config.yaml
dataset: "telephone keypad tones over noise or synthetic speech"
input: "log_mel"
hidden_act: "silu"
mlp_ratio: 3
qk_norm: false
drop_path: 0.05
init: "lecun_normal"
residual_init: "none"
eps: 1e-08
l1_shrink: 0.01
max_steps: 10700
epochs: 35.1
Rows from block 3, named by matrix and row number. Rows with one number belong to one neuron. Each number is 128 + 32 x the weight over its row's rms, rounded and kept within 0 to 255. All counts start at 0. Numbers have three digits each. After the name is the row's rms in percent of the matrix's.
# fc1: MLP up (model.blocks.3.mlp.fc1.weight, 384x128), inputs 0-127
# fc2: MLP down (model.blocks.3.mlp.fc2.weight, 128x384, transposed), outputs 0-127
fc1.12 033:131088123149130227147123127129128124131126095128132126124132063129086131128127125101111115136129141130147124133063114066119129197151128127134131128126140134201130122128130126125255106129127128125173127132182125136123129128123207128056130108114129146127129128102086144171244128125093128128126127114136128132129131129126129239111070130101129144129127135125124219126134134125099125136167
fc1.13 157:106129131140140139109123128089248126125131099121130127194105126150161129127148122186110102110216134134144135127091157164144126178125058149104125128153162128158122096124115155066137090182086137131116183109128116098190131192105095071197144117102106117114121126121133128126127120124125126167091109134122144062151114132096114114157130119136152109139053119177148126048114127077120153129236
fc1.14 027:128137131158127129135112118059084129119125131126127131198127120119128149195128120132170138129153128130143255111127129140133122128143129141129121129124123128124181166132095121140096129131130128129111129127148145146124112136132119108116125136120112104123124129127126125130132135134125125131129134126108137134139139123124116099133145230125000000132129120130139131129115175135133126126128
fc1.16 028:197130129125127126252150085117143007104134113166136130135132069127106190124115074129136145141058140131130216026136096094139130143141087122146125149085092124131131129134086124122127114244124118127138122115131142127110119173128089130059082128135130112107115136132114111120067148128072127131119120140130133130137139161138128128126076156131126115142071121117152103117164132133130132124144
fc1.17 036:123170124100128136129116209140112131155092130081112125120164151148215093125135125083076118121028125130182125193072103168134133121118139123124158130148141147125105120130133126121155126012129133121102107143124126132128129109113130115114139129126038118160153166128164157153124096071130216116135004127181149127115109119171190151127129104125143153116131147101101149127121134122133122138181
fc1.18 153:130122166150151156105172083118176131068129097077128081148111135149146103107131106194136139108139127170129154105113185127145089130175106122118139125161129106205113122139094138064190147131089138126089154126149136117226117129103070077202247139080061128125129127124105114066129128129105118146110136133054140099130111124102118134155165135152164093116085121144147110105116144065127137143157
fc1.19 122:087108187135128172162142120097128142120123175128119131124176148103172039109118149163137170132091104164129147128118113147081146128109123138126102046118145076151159111122166125167134162119122126145171137070092129141138126094127192132096147129143146114098126126050142127072121097135139123141207127024096178086151134133152111199155102089119133065106090176097133141156121128137222117119127
fc1.20 046:142072115127127130100127130131229127039112129128123134125142125135124137128077128123130063122104125141116133135154000138143130119092147114100131148112112123127128131144114228118130123127139118123125153071004129121117117207154117145120126129144152114142125121134202125148090177134071126122128124144155189135135097129124127135150160135123128142115131122143220132129146113131144126136114
fc1.21 017:109108132128127132133126120117120131094127116121126179131102129130129127246129128135144159114134127136121135000147150125139179179134127133122125126151126107132121255128125125063128141130131126138132130122129131124131128075133130124121098143117122134123127128125093130128128118134132110129131128124115145113153105123123115126138222150115036110093129130170135128128032108132127047119127
fc1.22 026:107120052088116134084112255130110136057182126126124132123136183148127129155142124128130128112132131101130150124037149116138126131084132127127132109173124092122103197137110104129133180122136130116129176154118112128155130125131138100172127057120101142154127140130099122155129075145135072130129134122040104127110128111125205077131122130093126127091155138006181126135071169116134129118116
fc1.23 081:130126132130128124120217123090164146138185144129130126131129169089174129128126126153105128122128083154126121129103127149132126162131130097039124106138147131110166116128128129126090136133120154122127141125129094128173132180119108123092150134138081112123130128250128133126124112109124093239163119127085125128142121138130120115138028131165127121096128135128126128101120031070132127121255
fc1.24 019:178142125112125098155133071106197132255168117130155106133115097185132144118055128129114125146092135142130115157208093111123127179113127129187119131115203143127137126135136170133120113105119129134152114098149131223102125148131126150099120097128131116082122129122139109124103189113062171129135116163155131164129129152145129132106112131140126099184120130144145131126162142129161129111164
fc1.25 125:130123143096118122128124111123186140092122098110143107155105144135169109162129114125008113100133151121126152131062129105117123134116128135162115115105137130161131052155149138141127125118124179112090174045130066077237075131146136137191079125125113136125124155129121176121120129109111072144219133065094091079133060122122130106161122119144135117046110125127138139128132115118165183147140
fc1.26 024:092094125162128138129125162139110093125125124127113130126122190138124103158186133128149152108177115089066137079068169135128000124128132147053125165202127130125127118129115110145120156169133124128088103147099129126131128106147129103146159128098251154141064134135107126135138044135153116126131130125093124131125105125124111101131162152115120067108165125146126181128020137130110133127133
fc1.27 026:162134099155128080133126130145151128125092125137128130120133123135167080143132134142071119136122162127126125157035000129113126115085145138101157178151109122125129149124100088152109087098138117182009098049022149111124130140128117156158120129125150082150143125128138088171143132142090172123127121136176115147117139127108103155127134132117139132114147070122130184094131151133114126190132
fc1.28 031:133152119169131179138184091113134132134131134152177124106111092108124183113069132077133126187123124229131106127145103035126128135140111126131102125167127205127146167145080131128118131103086159134200125146126133163084100153084122108081119050129126117122120133126140116150079133156120255148123103134161128134137150186167115129114118139137123122195123158154120135131149113108202126092154
fc1.29 220:127126147111115124155139135106152114140145120137130152151156255124123138058128132173120130131147183099124127127100158106077094109121033128129147075138208142165138131128100133117132090174073109110133166112175077145127193143132124164216127125130161134095128091111063114118091038126120120156099093128128125128159166142096128063138093135147123140115167108070130124133133157096126122172119
fc1.30 219:191130128129131129108076175113110128131133110130127125130148123127131054128161131127106181113137115161128165127085149159109206128097104126136118100129132130149128128130088046105156128146128087088132128132128087170126230069205160142129153120131169127090134128128106130168073091138129096128131141119178126132124074185132129117128081118132106123000195196130127140143126081096118130149138
fc1.31 161:125195125107128115126092128126124129120120143107204099066103111116117135128046081128089155161136135123156107137143128099127117184156135121149129127109089193130161125255173218134129198120080218129176126134129135160126112139130143132126114109118125146129126136138097150137017128117100145161107125118112120132121198139136102117134113107140126094137099123057090125166137125128122105098097
fc1.32 150:136146148131108136183135099115162131111158127122128127149174141127128069119124111166102120124120116130128181139077134128111139132098126128114113078112221124145127068126151122140128160116098133125106215083085095112187146087164204141138128158117128140127128129109174169103119124127127076150197136019096151066146094113126153161141116066130146076051111201137136189128129069126136128150167
fc1.33 017:135130128126095127185131143128108115145126129128131171030104113128124132129122129114128031129122144129081126139139125126120128137127128125171129130126127128119128128129128034153128116128133128126129117005134135126133127128127128064127097127130128123023125129131129064158101157125127130127127097134147127136190141081109129128126128255127134152081127128129128128129141136100126125128101
fc1.34 024:081092132138101146129129117126120035128128130116119127131123142144112124153132118131175167114140110129113136075174155121065057129035131121120124128136100113124179202129121135102128194129227162132143137128127149112162108117137127043121130143095119141135200131140101122108136092147148128128142128125092133124126117115126111116134128255138127097109130129137135127090112085111123162124098
fc1.36 028:133137125129150000128126149170136251131122127130130126125123131128115125129114128099123125136107126126128123129114126255134187130130129130121128127130128137186130134128130136125127092124126129132126152130123145130133125134106143128054128128134128133130132129131130127126128122125145165128125117072129122131096129086131141195127126131063129155134135104123157124127123154126130122116127
fc1.37 142:118086127128127118133097126014227097124090128094143043135163130000127133126130120139105136119179134130154121130101128128116140131134124121129120126142146136128127103128145118136130139127099178128121145137121129140166119140132128122117150193109133119100124127128128127113059066137065095187127124101080127114155121127126125160228059132136146108123110187092116172128112116104181124133167
fc1.39 030:082151130130130124094119135121073135126110060130142121116182163161126133122128119111086091127000119128122125149091135174136131130126130102107134128132151160129122098127123131098173146114127138053149143147104117095134000121097131121147142171133129142175181127128137131135124098125152140115133124113160118111031094117135149127131102088096150229127128129115067146122130113177128123142132
fc1.41 028:139144124128130124062118140140078130104064136129197128110162134144147129124129113098078089117085128129112102194089096163136130138107135092119133145130154157128127104138135132123173135058129146116129110140055112100132138115112127140139125158128147128187140133127164167121128125080127255110139082138166197127118058124168153233122137081125159203126125121116078155127136133120137109133178
fc1.42 128:125107142181129182121127129106143134129139137094122094138156184139151102129128129179128143099128079190098138122118155137134124126153125125065118043141140095166116093128155120126159180131130133140097215024120128072243144105124126112141204126109091137115123129129091128083127086128160090134161128129085140095148080126122124145188135129134132126046098134124177129122036117120152128124150
fc1.43 040:081113123112138141110127158156147130151125127128129105127125191115131000131133140106110138104127129123102108128080116190106136107132127135132127113207189133122138127125188116146171111095126138116105142124114112124134134116105133112158239129087152087161163139125147207132126056041156192106120124173166116130140101126190119126128144109126113134073139125119119130119094137100171115130211
fc1.44 034:111143125164143088065131074144091132099108136115129111122128074129081143128159132084096118159118110127169129172000058200098130093128128129048128121167133189122119131136082117154153124153120127129124119145124130173104125114081124079139120170181175128125204131118143110070110059130147139116134125072162192130122167138137130142134113127120128127183130122097114130142153122114160127099071
fc1.45 181:132131154125135129084076086127213149118115101114111118153099106160146101153131123167093062067203108139133139070127129129174098237124142131120131133124119133143097088149136123099127080116127133130111167124111126090189090160119083104182123117087084124097111136161117132133128146139120128134167168113096135085121117125129101128145134111201165045131102128186150160111071109177126175115224
fc1.46 022:102132127179126088130112134131107139111082135128136129102073177133139095130163129112128057129119104127125128125037132130118127131144124142094080125202128081126129178130122137126142161116129134143136127140096139128135120124074149075002073173136129150141255132132131112127062024126230191142131122129135127126102127125139115125127178124127125122138144149128129138123123144128132127093090
fc1.48 141:161120176128165105115123108094128132122129127178133098149165134131144091128111114126040129124130138145120127182031096172118164143131045125142129028120146129178158084128128049123140121123080128118134134128131062139137129140135076163146188130130153070099128145134060127126096126105112120157161125069141125104131131178156134123137087093198178112098128185118132189107133053113127132147145
fc1.49 131:016094129108129131126103142132124124202113116132117133108147155102196103134124128114008129088134124140153150089172112207111072100127124165130243128133143081106119122104127128125143128085133149154121128135133091123128131113124144142141125130127133195126152118128126155131067127122218129107129150123113191118128136128126112146126128119247117133088135120128128170140059123143138140123126
fc1.50 112:163089248111157110148116113083180112128126125129128116165127142123129101131124105136103122064206144174153140115040121129150126131122053142130145111095125140129098108138124133099119096097117141111074172049157076147165119159133111097210122125103133077080131139198097137126102129140071107138184147086116145118138149130100139181131126104189177081135132123109149184114141133141185139138132
fc1.51 023:133134087127128041135188077129129128129132128029128127129142125126128120128128192126129127132122132129121129134132124129125129242122128130130126128029128112127129126127128125129125121132129125130127122122129129135123129147132130137128103128137134123123255127120167129129129178130129130071140128127137130130088131156135169130124121128127126128126130124128141128128096159128125107129123
fc1.52 206:047129143124156140132129130133070121168119130177108137102193153128138132117142135115055066111129135096121078128178131155119055088139105131103214130144164088172166124122093132092128114099124127115120145171116022107146162123125127165191119139093091201159134132105050159128102125070205118125117115161114126129131143161129143113125139126208100157127160116073134130149116149091124121154123
fc1.53 145:055114128136167107150187129127127113127130139187106128129154170081115139039115124128127120140110131149135131172127110129100125128125078131118122123076252083134127114130141130160119173127099131128161150123125125080133129161045127106129128131124124129127113127088146129028127141126122113146124119128116202070183125150125100146128178109121127129168052173127125218152130108107226119128143
fc1.54 021:071000129126128110099114190148065132152130127125128129113128194167111021133168125119114124147137125130118129117058182174126148127142127119096130118147158181127126128127121138119169139128125130126128159148118112131150127045127173079150165137127162165153140132140114139129150057123204123110134123113120128127109129109111144125130215079130119152068145132116081129134119113080121123137112
fc1.55 160:152032181156176135091128126127215184135128128132084147139120172136170100108151155159136125127142133158153159133000126133077142151057116133082129125135149079125045112095120087120132117128099094126115130115116124123129130147072119077140186110116151089078167128119156118122130076133122143138132134116126168101167058174125129132130136109127131080128125146129151137091153115139160149074196
fc1.56 027:133159125124139099136148083121130130127135131130250126124130087125123164102079131123100139164092134134132122195160085120124149148193123124135130135086128175130132119109123137126126127098107076129182123123230127125112110139090126141120070083206129123116121129113143114126124162255118154208121117104147131130133131156124132132103069122128131152203099147126119130134131115129155124126130
fc1.57 101:113111197126135095139122130101127062133086128132132126162126143098124106098128129129137118108160107128178119128108129143127129122133095110130127117136183131229128081127116081132133118146116144075127154132132100150136135171192117058163142145076112101092110129112104125124125067164119112144078130121120159132248128170160124077190113110184125128123202154141151151117126022115212105135168
fc1.59 030:145101134187127131112126078133140147110134111125126085126125130138125177199125127141174138138188059124131139084000129074128099134172128187127124118172105172117118195144097109137135122131109103190129129095159164143128089122070090056127133137095103148098127137135127179114118054123124168163144134088093136135143126126108113110145172177135119069131127105125158097110175172072129160104129
fc1.60 028:121126123090133120094092168122141130130100190114150147096158199107109115115133112122055112057130114130121128181114129138131136140117119097129133131126175149146103111145149139081150144095126151097130127147076099076140161078133079165145122130137147136160156124179127167116102092039149083125135090136130136116117054153143126247159116077129142241061133148095065171145151109115142133130127
fc1.61 028:190148122110138060137104123131138139129113128132146091120123075124129117120116125103088074148115129169129120200117078159124116174114142105130128148119129102130129097125138158130141123061126034161117111137198038127121129145077130138119113123147131120142142134112169142128132158147102188126122016136199179129092094139171140134117133097123131143180117115109013220121156136126128114108143
fc1.62 038:063097055128129129103094206139105124140120201110135130127140246142110058130127130107112136029175118135125133116041166164117098128136119128102122120172166146092124135151145141116191139164128127127123137162137112124150151058148147086136201107111153158139146118161112150122127031108157119130129126126122129137115085120129119127126150102129100142041157149121069128144112120104125129120154
fc1.64 122:009087134122142129128077189128114136245097148141121133078126125041130120174139164126126096051180089143146140127115122149088137127088136128138115115122144187109109111120165079174116158129101144140136124134056112072123126120130176127133125089129152169132141131132146154130126092093207132123157145122130215123133127127127123133128109062159092130104133130126121178131105080165145158103127
fc1.65 042:108135100082109147088126157154117135130116101123114123097133201137188016094144157020050161178130131125104128142075075177115132116131125146119133129183176137116128131121129133157138123108141128134089115111107120135123128110163132049131174135091176130142174130131147204137127081065165207117128127134164152130137105124170137148163126110135128137064125111119120129127111139110130127112223
fc1.66 144:119135135127176132179171130082105101149128163180158129132129153127079047120121134129097097146127131112147087167131112155111130170129056107072112130130212138237198135098137112146092125160034127099128134134146128135126124224129112130118128116168120126146113148119116164102137135065131135142140086131123124153129117129136141117218125065136128129107135172105102125115136041099109104147170
fc1.67 137:130043137151155120049152126105233128118128129127125129164091142119169125127133130184131133068131116137141134125023107139117148179050170147143116128128130100130126116123136111155120126132124110135137127070071133094130130126087119103132128133106130123045181134168131124139128063130102131135140141104119139119197104222136079128160128065129131063118093125132126130094121091152161136093199
fc1.68 019:161126122166128127131133125149121129123116127128123131117128117162125125127135129126126124130130104131129129138045132127126232128151128129125130132155128132126128123126124109128104121129131127054109128133255131000126129116137129125124132133071134132124123129118130214109039138126128128128124128124128127132125128099124130143120144178125000088127133129133142136133133162129109125133125
fc1.69 033:068095144172126088115146128144090130112123179127109124111117143128131128095151128119111105155175112158171132144000113133102096105135107146060162098157163171124113126127134135142044119144117148122112131148180130167127106110074143106130119192162161153135189130108137127127108070130168131125139122066184191128161163126105191139122129129083129071187126234092106140139142137128137127110113
fc1.70 156:128135120126123119121153109043176136111170135143163128170115160063128137090128131188103162111118155127128116193077142143133126191125113106051122127168185112130145078143170165138147150166129143130113133078129129092192152132063097181131142161135113114085125142149135128098128111104104145149083092179124109128250049131108101118131124138124119141067116120129092127101132093084182107126193
fc2.12 018:086120127127127144133130145127114113013121118126131132126143141146127126125129140207130114127131125215173127130128147142124146140127136127101131135138125129119122164103139133131128128131135120131164114110143109117118133094112129128060150141125000139134163120128203142085140127126142164129126047255129127128128113180116122134103146121114129127142127146136113129125132129245120130116123
fc2.13 155:147129112140078014112167104132093129097185155133149115135035115097128164121121142109183174184097135115156111124112132081101135117127161126174074128136054123109135138133136165151134139115148126145200093127154169156126127082129121157030125152123132128103176132143196100168130107134052135118090124110161097149130148129154141132102127158104065131191169169108099102163138168132101106120123
fc2.14 017:122111143129133130124130199188096119151125136188090148055153142120131174154121129007134151180081127057105123093137048121130124068131156126184137088101092128135135159098109104133125130101123147110160134144119243152131110174119128098124131126192123099159124133138115122128133130099183131097151173120166111130081152149143150115143139137115143145139136114046169180126101132111131131144064
fc2.16 023:076135075139147157119122219139088133221129122127093039059141132132125162158138135123121106128144128121156126115126133143122161111136226185117147165118030118127132145115123095115114131140118123141176121117105113139104141134106131132132153093136143164126122109096146169171126032131140165040139140131162084107105139155072122113096207163123141168150123117125138134119109125131135158130050
fc2.17 031:122087129137129120134128014064164149080108132110159108185128085134128111110110120185223129092138129151114128148130176120132119194130104125113118182226130128129127119136142170116128123125129142140083131071185110130120083093152124137129121199075124094110130133157120111120127163144115123188118088126081139128163105193129118140141082126139110092138121139213122118132232144134128115121144
fc2.18 188:182111126123125112059124124129109133124125168138136071111123121117135161141124134165191140181066126128125132122144120089148138132120162118149124125114071102119138135128142160138129159116134127222255079134126127144081128084124130157063120109131137115093126128182160101146124116164150177117120101109165105147061145155204128132128081169135112128222142149106108077159145148166127123055096
fc2.19 068:107118095125117117144122157152115132145124125116124138140111058172107149126200119097181111107129137026115134132172166126191121159139165113134127255141065107119122130128134146095092131155141126132124124188128125124129125127150124106133130122099079114153087128084136124147192199133123159110085134132147094130124111092116131084117225212112082198181164106163092128126141120128126096124133
fc2.20 020:144129042133126126084107212125133147114159103114126092152142121132173144140141126135152153101162134121119132168060140119134130130113154164134110162204082086148125175153143118108128123133133114159069145071186133116102129127145119138127138133081167147097042125111153132182123093124090131135149136136127052107117116251128109124122152200109135207074204119145144135124119159127164138129156
fc2.21 010:132136148090113088156115127224104114131112135176140157128083124118131135144126132000094143129124129130131117121132061119090125099130128140192130115124143159152145125147113142140135119138122135121119127241144138185122129147131126141153112112136125096140125131130107176114122136112132112113131135109128126139114182141175129122144124109121129122128133096067129126129127114093137113136080
fc2.22 019:138126159112096108146168119000128099106060142138138170138085126097120145112107146042149146117045119135135114109182106113117131076104133120164154111120128139132141178171123142186203109127149130124094112152132134145124128129128113147139014126093123012130127152185089119110120142126137124128106131115123128133162155138209137123152140109111128128138136084128114119136117102134130124139059
fc2.23 044:130115125126098124119123129111076174097119128120132130112000133122124110151122123131119149122132131133123131130090138120162133133127126204132006152135106223118124135131138130133108147113198133173095124128129132121093063097119139138128127254103159128145146136141124129121118084123135118113218115121125134122138155134127133130131140139135028128126117123111124148130132138134130151125124
fc2.24 016:097131111168153164069130133127093199163142130088116106095077078142134127167143125211105109088171129141128136119114165140152122150152206137083136163142057102148122134112132127070140155200109122175142117108103100082120127133127109111137158110131125220124128128092142125149136086127164134113150117132104138095098126164000128134120198140137120119116123093128155129102125115137120191098119
fc2.25 098:157126125135129114115123118101132140128127114121135113016113123125082149133100051125127111129128165083125132136135129127191036169130129116128125191150039132145124163125104123018116130088112138123148128181120110132125127158127051130128099131112140130152125134172132132136114125124129127132151125137129138122022221164127106127126142127175148170216117131129128143115205116132077140131146
fc2.26 025:146125174106110105158128083133125124111119116166130155147195128125127120125127129029128142123123124125121126134186061121102125076117092107251135009132149136121131123141113147188131122041141130104086132182150136219133134129164133132135054150136126107145129133136092131097157143129126086113129134119147124159137131066212137126138112102115125041118133133130114119161127146122128109136115
fc2.27 025:121028094144140135114125111129143133087129116129117099137241082122132151125128121110210128055130107138114131153204130127138130075115130076115124184198119084129122147142144109119134139094139140125040160104104091125117128126207124121082126173086143124107116128136129128125136166141116076132141134129116128122129080239168124121122130199119135153116154127196135135128098170129136131130173
fc2.28 034:085067104121145140120104159132041139117125168087125071118120044133126166157139073165156146122162139143129138122127173121145137198157172134136151226132007103137106134104142179084138135160140161147146074112151125112135114117132121124090122114123126183127141127114127085174125120146118150052137130120138125076128125196045119124140152134132120119127114066137125149124119197140126142128097
fc2.29 242:111134120091124122143173133125114128105131154171127207144169124117125153054161209121128084173109142115133119124126074121018138083114125183127136090087157128158155104143190148251121120131129120135121098128113133138112128108078144177115131130155127098123155130032156126129146126128124125153052121131129115127153131169150128131125128130070111112174127122083109106209118147107155079117090
fc2.30 270:122132133128137127219178136128088113127067156159183184089138134128090121063107202121132115158107163130125051168178122145064151131133093106127164123124128124179219135116128127214127130101090128090140093151137138142032128136089123157115133117131124069200131154129122118131132134129130136133092065162138129172159177154126130127135123102118129171140133162101111127127171125117094084141069
fc2.31 203:155162098130125128113054132133179120112114045104169047106210091066134144150067098128004125129128129136145128166190110129129125137156135126131123104131161165103131114145137141118113111119116224128121123119118141109140134129134135175126135110191173140129115129128152174128057145086103090126137078136132127103064114127124086205128128157129198130128083130128132145131128141099179110127132
fc2.32 086:139122118134136131129113109124150131128123125118113133100129130134084121152111111086156102125108121132109139128151113140255111182114149093118146147120115141121119132126134076056108178040128119113136131153046138129148119167141119115094085143132128096160122151135130159122176180117133125129152131132125134130106074054150160110093168121162128136124142161137098152130135073132061139138151
fc2.33 008:125125130135124120128114146132111127112115124122123144130139136090127140145126116115130128116137123132133130132110132118213128146124127124127127131127130140109117124140124125132130135132132134128126130118117128128127134122127138119129118134121135122126132128000131127128128127130120113125137135123123138120130124110193125134127126124130129130125129110124126150134122127132133134125132
fc2.34 019:159198151089091084129112159194131110122120129138133176130115094119128123148130122029033157126121142126116114123130079084115120120117103126177121067116039151138146128140111130197130091128129141123068128188147169170126124196167128128164094088140129081136112135109067125127120182111102122116134145111141128137110213092192137120158123103121130112121130037084135138131079126106143124144119
fc2.36 012:186123128127255129124121084093122144133095124112145128137134114175138104131131115190255129086142124156127128129143168127136135147135128132130119136141120135124121127145138145119137127116131147143116135101126123119133116070150128115125124147063111168130128129149129131112056139128143129131131126124108129127129117151123128130142106107130118103107129151187126120130138179137122114125142
fc2.37 120:184087130134134121121169083054167128190124150122154130128127168072140128143100126145153153125134152121123089129124110128126124137139058135217138135140170129032131172039154130118107129077077108113142133125128123125162018137131100128087224132136125088114132176192126126129119119127126130197122112130125119131154123050177128121208128156145126138114161161132145121118137128127127122130145
fc2.39 027:126132141102121121162124090064158117091108133113162121190152123095144057064097126193135117119098126134128129159127187122150126179127102133128111240160135135155126110122151158133128085127123152153042146067137121137077093086200128149152122171088124088110130121172127140081097155139103143164107091125098122129158124210146126135182055126131107088126130121198086126146166170144130107127157
fc2.41 026:132122118137116111127133049072146137101122108107159097212128112147144092106130124193131116098127132136128131152099209121128124174130108132096114152198125115142117114101150167120130085135132138147087137037180120130111127074176120144121126196084123112098123127135145096128121148148103135195107103129102123126159122244119115138171102134124104110137128135241134118133229153130125116124159
fc2.42 110:142138129153127121063124150135094129120134108131128020094120076129111156170107092101127116140096125130129131138149123068255126138150180066139133159125064084125131144125110122031133151159129122124223107157127127144097147121118127127128127121122128142130114126139144111162117132151129123117147141110164131125020167132145120119123140154150128127219123141127126116120131129143067143093110
fc2.43 040:141086182151116136154147005097135165023114104098141121135127099131128131129081102112179167126135135159104138128136148120130135162137071114183124121165120135123112124105132184125132159071140127135068123102231126131127094101131133131127112200118128102128144146151105089082133185131133056126131108099111162126146144159124211168128113092136139103123070152128133123125206169135129132128083
fc2.44 033:137080138108130125140124101085106132129113143124147070117248121131130124120117092135208158130123142131119130131127164107135183151160119135143173124139058101138123127067131137116151125126138137165132108072148126158137110084144103132111126171104124125140113119183134086116129053156136207110125126111167091119128153253137139122160118125114139087135137155141102124127131255142111110150084
fc2.45 214:115128052138088095166188166121057112146141127133168133124116127103083168111139131089129126198133174075142079146126135120090159146148137116126118154151130153130193159158128142156101110198102140124153083145150134159079150127125102169095133126123124134160153164095133128173131104108116158143073110141184090157120189131095102096155142132089094128223132143097046107123225132101077090133116
fc2.46 018:142114155049118114129122031111106145101077179119149131155132083130108133126115068049143183110129126128093135133135137094127135137141073115160138119133051133138122129101130166124138117126136170154077132141182131129156101110177127130115094165119118124144130141197103073087129163127140119134126114127173129115133145255177135122224065104127122131110100129135118122133125220128113121150122
fc2.48 084:124128132104155110134110177140106104111084127129121190021119110115118163130125080113125128123136128144215128130130111119085125140128134114101161134066097168166104124148083107143147148068128141129116118167118103128087126166075128107126126129133130095144136106135131113117118129145106122126139158122114214118131161231063102146132201121110162134255124078100125172130123127163152129127099
fc2.49 136:169178116128088123112129120089076127099126139122130128133061109118028192120123127100094141141108129143150138130127110130096161136107143098134106121110070169086119122116129125129108132103134126106192128133155153203091129067142164164074044134153237126128124130166170109147128122132067115128134127112213146120127116156087134198107117116122149126140120206087117189146192138156136137126122
fc2.50 077:111159049143108071112128145119108148128136136113125109128118067122088228136170098125140124131103135074118127129131128103136141131126188170143114255169059107116131155137144147107101108139136145147151146120126127122117112098146088131067135143068143158127083128096171112162135133127100159116127128145175090119084142196125091118127179188115100147242128117159126141140128163139131130122143
fc2.51 005:124143133162162135097175154146089180106129008126125066092165108144149144125126115177092084122145136128131120143111128135133149151169147129124140132118097109179145130134123127089138132116130112131124104117050055118126135123117104112131173112131132232155149129103216139127126126122129127130138112137133108111101132255121113132140155130113156123120105135162129127077130161124085125135114
fc2.52 277:110090105094099135124120132106155167127128167068112148191109140097127141120175152138124200092149127157125199112090148131082196149088123178178059121128141116103048115107175127133154143127171109198127133120116203124126114064127169128127137133127165119096141121126180103103129072153098126128123131097140172060170097118079112201133117121091110113084134131131114154181126133190152172089137
fc2.53 137:125111121132022143203166124131098134147130127179206168144116132161116107091152174127157145165125247128107130130149185134098180127140121090129125151134102110161181141112125120142137133196139115102118112138136156155100154108136117154122146130076127116169133130127109117135156134146126135122096095177157040200123125098100157082123128109112129132099134173139117112127150128082022102188124
fc2.54 024:153148244079103125197144036119136132101107147137155186151182088105125096092093133121102134122090105144122132169163126119113129138118032104126131077133190147132124108130128170146136119102141124129059123142179128136153129091162140152143092139128117141136130133173120148053129185128155131119107073120112139144176128108208144145135054053135109087108128146155087100149142140138115101123125
fc2.55 198:128223080079129134139068164141146127111118126127117122133197077122138128138141157125071076142116128121112135128214105124097135143086144144128126127098145188140101077228146098209120115137128126178104118126064085138128131127128153170138086098141139086127066127078127186113120152120134138135144143125139125081116121193167126116128130143113117117128108127115129155185110071098230139125088
fc2.56 023:107129151132148153117125144118107143145125127098118057100137125141130139139130119182118109124156132125173129123127255138146127171156192156115155209132056112134123126109138130089127126144122127149165095094123102120129130124125119124092157122129127161123134117110164131170116073137136207107137108128136117105126128176042123130126172149134128141136128132130128132116120143178123145123115
fc2.57 087:201120127131118130126124126116160187117130150124130129134147127126142127101136132148126137097128130130103133133120138126127130145121127127128140125143121116150121119115134061131151140132124095152000121123113066110109133118075131145140166124193133091129123131126131108120099103128142119124129122137058151110129124255129110131161129129111129116121106121129127133128126136127129151109110
fc2.59 031:091109115097102130130105126128056136129095142164126091100121125136101255135126128058164145179129130113116121073193122085110177112126124128172122114123026132140132177111103134127118119129131183135190129149144162142084123143111129154126089125144130102136128150137116132124126118114193139087161132133237082122100170135131137077134114128128128130225121130075144128129127156127140141139070
fc2.60 030:130151182128097157128151083073123133084131133122133127167177102088125097086109164194107137125103112123129139134126167124095132164112027161127119114142178130161129125131154164142129117113113109189067190093143103101119129069124132166187118142096150140097081136106094178086106149139134093175101080112087165110165193206195130134199068122119119076087109134136134113141104169144141129101133
fc2.61 022:107130104133136128094145085106131147135137127084160095163124112190142115103130102209115105120129133123125130139111202128153123139146147135088123161179107103152126117132158144073133125144135139162126135074118103114141124039146102127077135203106126172124118126128189126124132130131123151143130100137126117096110113255085119134128138159119125129125127140190121120121140151128111123121160
fc2.62 045:172136220121073139155158056125120187068118113154140165124136064120115088121101163073087139128111119133124132143160096127101118139130048110130142037143179128128130122124128196150134108075131097129059123155174129146128118086118136153175094133130133141133102162116088146086129181128183063126117091122081147145142190108200159162149106101133111072130112147127109084150130133132124121122081
fc2.64 109:198114172139137124092147077119038129052127154121138107126132126133134151108116127122156148129007125131127130126171133114058113107137121109153138056127083083071128128102119207185140130113129127110190128128178116126107124083141126186124153143138139106059043127162123039132124140141124100126089129118126129130115160142153129149143113163149126140142126157095128124171131191132135067119103
fc2.65 031:139091196154122124159143000098125170080109104127145120145129076148123115120090112113182143122146130162109134138180144121128132155128073111121127120191134134128121127112109173109140129099132126130092114118228115137113114103173131136139092156098126088127142146171071111103128171166156061128126102112070174130132127127138158157133081096151133041141112172142141120130223160135129127140082
fc2.66 160:144100178114155119048066069115137160112111137103108126117124112112161146161129103154121139085135102181137179101130129065137036131140126145176138127083088107104059129128117177108150131068137130144191104127131100090146130116122139111150110111139123146033150104168105096149091109166144116108132188112101209096129164203141110144150090134189123144136126092109121136147129159190165164092107
fc2.67 090:130214122110124118128098129129153145121120128125126123128135084066133129138131128158116112125139127129129129129121104042124130137123129255128125157128128255128123109212137104130109128155128125152074128128117104125131132125128128135135123134129128125126126127068154134057105129130126140160255131119116127077127124189131125128130179171118125119182121110130128142146123122128215132124129
fc2.68 006:116077140127097147193129120127069132147131193147110119133170169206079184123130166100244129236142114134124142112175131138081177100111106111084123119142165140118094121102111115113148115159129100132117127133177132092121141114031134143093134132132133119184129130122148126089168103126236128099135123140121152113143099064132121135103131105121126101128076186135118135143125133127141144118083
fc2.69 027:136117169091122149145143068046128130134123152117131105135191126163124122106122108155194163135126131128124136130133161114137171131159117118165124099128044063116085127068134143120154116128144127147170105083192128223139111102140123128096127192127102118128113121181142133125142088158126183142116127105152107128133172142134148119133111086118133077121159197134114116126156255130097134158075
fc2.70 166:136131114127067101085141123120108129113183144130184124125000124129118130129105124127133153126122138124133105131106134126140102132125143120115081154122089133123133130136133135122125184115145137120144144123129156151130128129157107141101098247122127108108193146162128097123126129123094125128127122124137109146139120111132171109042134182154010180126163134111105127126157109138119120129192